config.yaml
arch: "unet"
model: "image flow-matching model"
dataset: "dead-leaves pictures: piles of overlapping shapes"
train_examples: 36250
image_size: 32
horizontal_flip: true
conditioning: "none"
objective: "flow_matching"
cond_dim: 192
logit_normal_time: true
norm: "groupnorm"
hidden_act: "silu"
weight_standardization: false
padding_mode: "reflect"
widths: [48, 96, 96]
blocks_per_level: 2
scale_shift_norm: true
attention: false
upsampling: "transposed_conv"
init: "torch_default"
residual_init: "zero_last"
optimizer: "soap"
beta2: 0.99
learning_rate: 0.0033
beta1: 0.9
shampoo_beta: 0.95
eps: 1e-08
precondition_frequency: 25
max_precond_dim: 512
merge_dims: true
one_sided: false
adamw_lr_other_params: 0.0017
max_grad_norm: 1.0
l1_shrink: 0.003
max_steps: 7700
batch_size: 384
epochs: 81.6
lr_schedule: "cosine"
final_lr_fraction: 0.01
warmup_steps: 770
weight_decay: 0.2
adamw_weight_decay_other_params: 0
Rows from block 7 of a small image flow-matching model, named by matrix and row number. Rows with one number belong to one channel. Each number is 128 + 24 x the weight over its row's rms, rounded and kept within 0 to 255. All counts start at 0. Numbers have three digits each.
After each channel's rows are labels from the 100 images, of 14848 (inputs lightly noised), where the channel reaches its highest value: "patch colour" is the nearest of a few named colours to the mean colour under the peak. Only what is clearly more common there than usual is listed. The data: dead-leaves pictures: piles of overlapping shapes.
# convs0: first 3x3 conv (model.decb.0.1.convs.0.weight, 96x96x3x3, each kernel summed), inputs 0-95
# convs1: second 3x3 conv (model.decb.0.1.convs.1.weight, 96x96x3x3, transposed, each kernel summed), outputs 0-95

convs0.60:141127094159130120146125109128167123131149129102087094131136109098128098140160107102127127078139133137119147111123124121133045156137168135114134126131141167120122122135123135168171146143084152142175147120131130088131096106139169104079136088155140109129164141079118109150152107142127152108
convs1.60:119130168105116139150138155096116147132158122130146129145105135153126143142134071154144139165153129125184122155110137100149155107165086154142114125119178127168119119127130124080124118088121138147105111168154155140185156112103164131171120178141081134099140124154135136104139125134128098147
patch colour: pink

convs0.5:175120168130097160140098100135167111161191113131104125056120153146131118181117161120122101139119083126119114155115101132102146173135126135122096128116123116155161151121093088154118135136101121134126141133130144131123104092135121119150158105125120113110125111094111114109115194126158136140
convs1.5:130098105126155174087117145133066129119139175179142177136159113112150102090096148079120102129131148149150132131131160140151149106168135141139139108114118135147147114092150170126152139118134093080122110121163097131118157150113147160143063144147128121152150117146137114108128131122123125141
patch colour: pink

convs0.19:099095116167104176138087127147150111086150170148090143105125110109126125139121141166124106133135167118110154104138154143071149132164124137148044132117148112111137137144086110135133121137158141108055145144130104129148146120120123109102140127122130127119097160123121111154112117166111147132
convs1.19:156114140069136132141158116106145122150120079100136129179106108131131116158147141105128136136144121149129131168116133113174108123148069152142134161135121121148129127105139132127133176154105098163152140110162153122105088139154134146140112138120142146127179149148159180192160150137120158122
patch colour: green

convs0.31:136143113130129118147173127114139107125146115141140153161136130125152083106105120133108090103106098135121144110099136148100134092112057093100121088122131154122103136093132118110143128118107075134074109129096152126092095163143127155129143126126135126137146161145119141171155187162108161159
convs1.31:122088137155123149137128155173102136116113113148163121114115128120106129137109149131139113178129145092146107136135133163097144178134152131155133131109124141116164128151167059106150098142127133117158096162147110172121085132105125128123091120129102160106084111100132128083119091092099159150
patch colour: blue

convs0.63:146136121086151114120146172123170144151085118120131130143135129049097157136120150166141181118098120123124139130148131158100136127122113130136141118167142156112129110151162182132128167143138131119086104097095092124130134130125173107086113131127158137143111164147122107128103142115075103119
convs1.63:147124155114148142132141110149132148116149103162147131136124077117110177123137106108120115149119150129138087141130092051119114139124113105136124115098120144108149141121126124127113062142062103151142052148140123183116114134143093111137123129141130097141140153091133142157141122158154112116
patch colour: black

convs0.47:136142082136151164139126126110159144119158135138102141155112150125145160146132124091108106156142126132108155153110144133067171120108092115125141135120098073120123158108119143124150080121129175065145081171134111115103147149131171172128102170130157127132151095146136138107110129136126136132
convs1.47:136135159135096144103140147140144105144126130134156103095129114131125103134126140126163129164119157144172117114166192111132128118145147159127162111137126124116147086194124106141101151142142109174136139090122143126200124150149080152116104110142122141105072171120121111128108134102154142107
patch colour: blue

convs0.11:142164131171095152152101137097177132131178108168136147109102073135141127130142095104135107136126129148134104157167133146102138128115090111134145095153112121127077139117119066140118135119130093149139152131140148107131133142104104132128137070126110117107178106138113112120079095131105110159
convs1.11:137076114099177173086181108133114131149082138132141150173141139110145115106106137138114133152120144155145145117119157153137112109143123105128154141115104138146131084131126168116126090160080169084104091091081122164118154109134130131122117133165106151114116139129146119147165127133138129094
patch colour: black

convs0.25:110111123132144121143136127142133120123109090132118119129103147106120137134102112103133137127115136121124089123124115128090122097142109114124130114152127133028090111101122071130232157144139144169123122126117142127137108083167116096134142103131104126158120129149115109144102140139080138133
convs1.25:129135152137110133104080169102130105119126127166160140147136134159091129174119129154142114132118156112127156143112122109124121112174145138161118137112081123128154083115141119124081163128191073132103162165132112096158145089100105160094117070117116133143136107126114111136103119128113129133
patch colour: grey

convs0.38:124126113130123148128123116121140131150116116140092115106091140091118159122105122113121121131093136040144089159083126226132141136125127094147141118129148117125129141120124093151084129127131108138105138110120157123130102151135159163114115166135145114069097146148096097136129109148135138149
convs1.38:160145109128117069146130105136126145113126165138169147103171095126159111152091112131095119193152095159122129112120128054102112127100099112113157138127112109110143160134100126129140102101104153090158112122124080139138143154111130127138159132151134102090115107164135128129099133158114142138
patch colour: red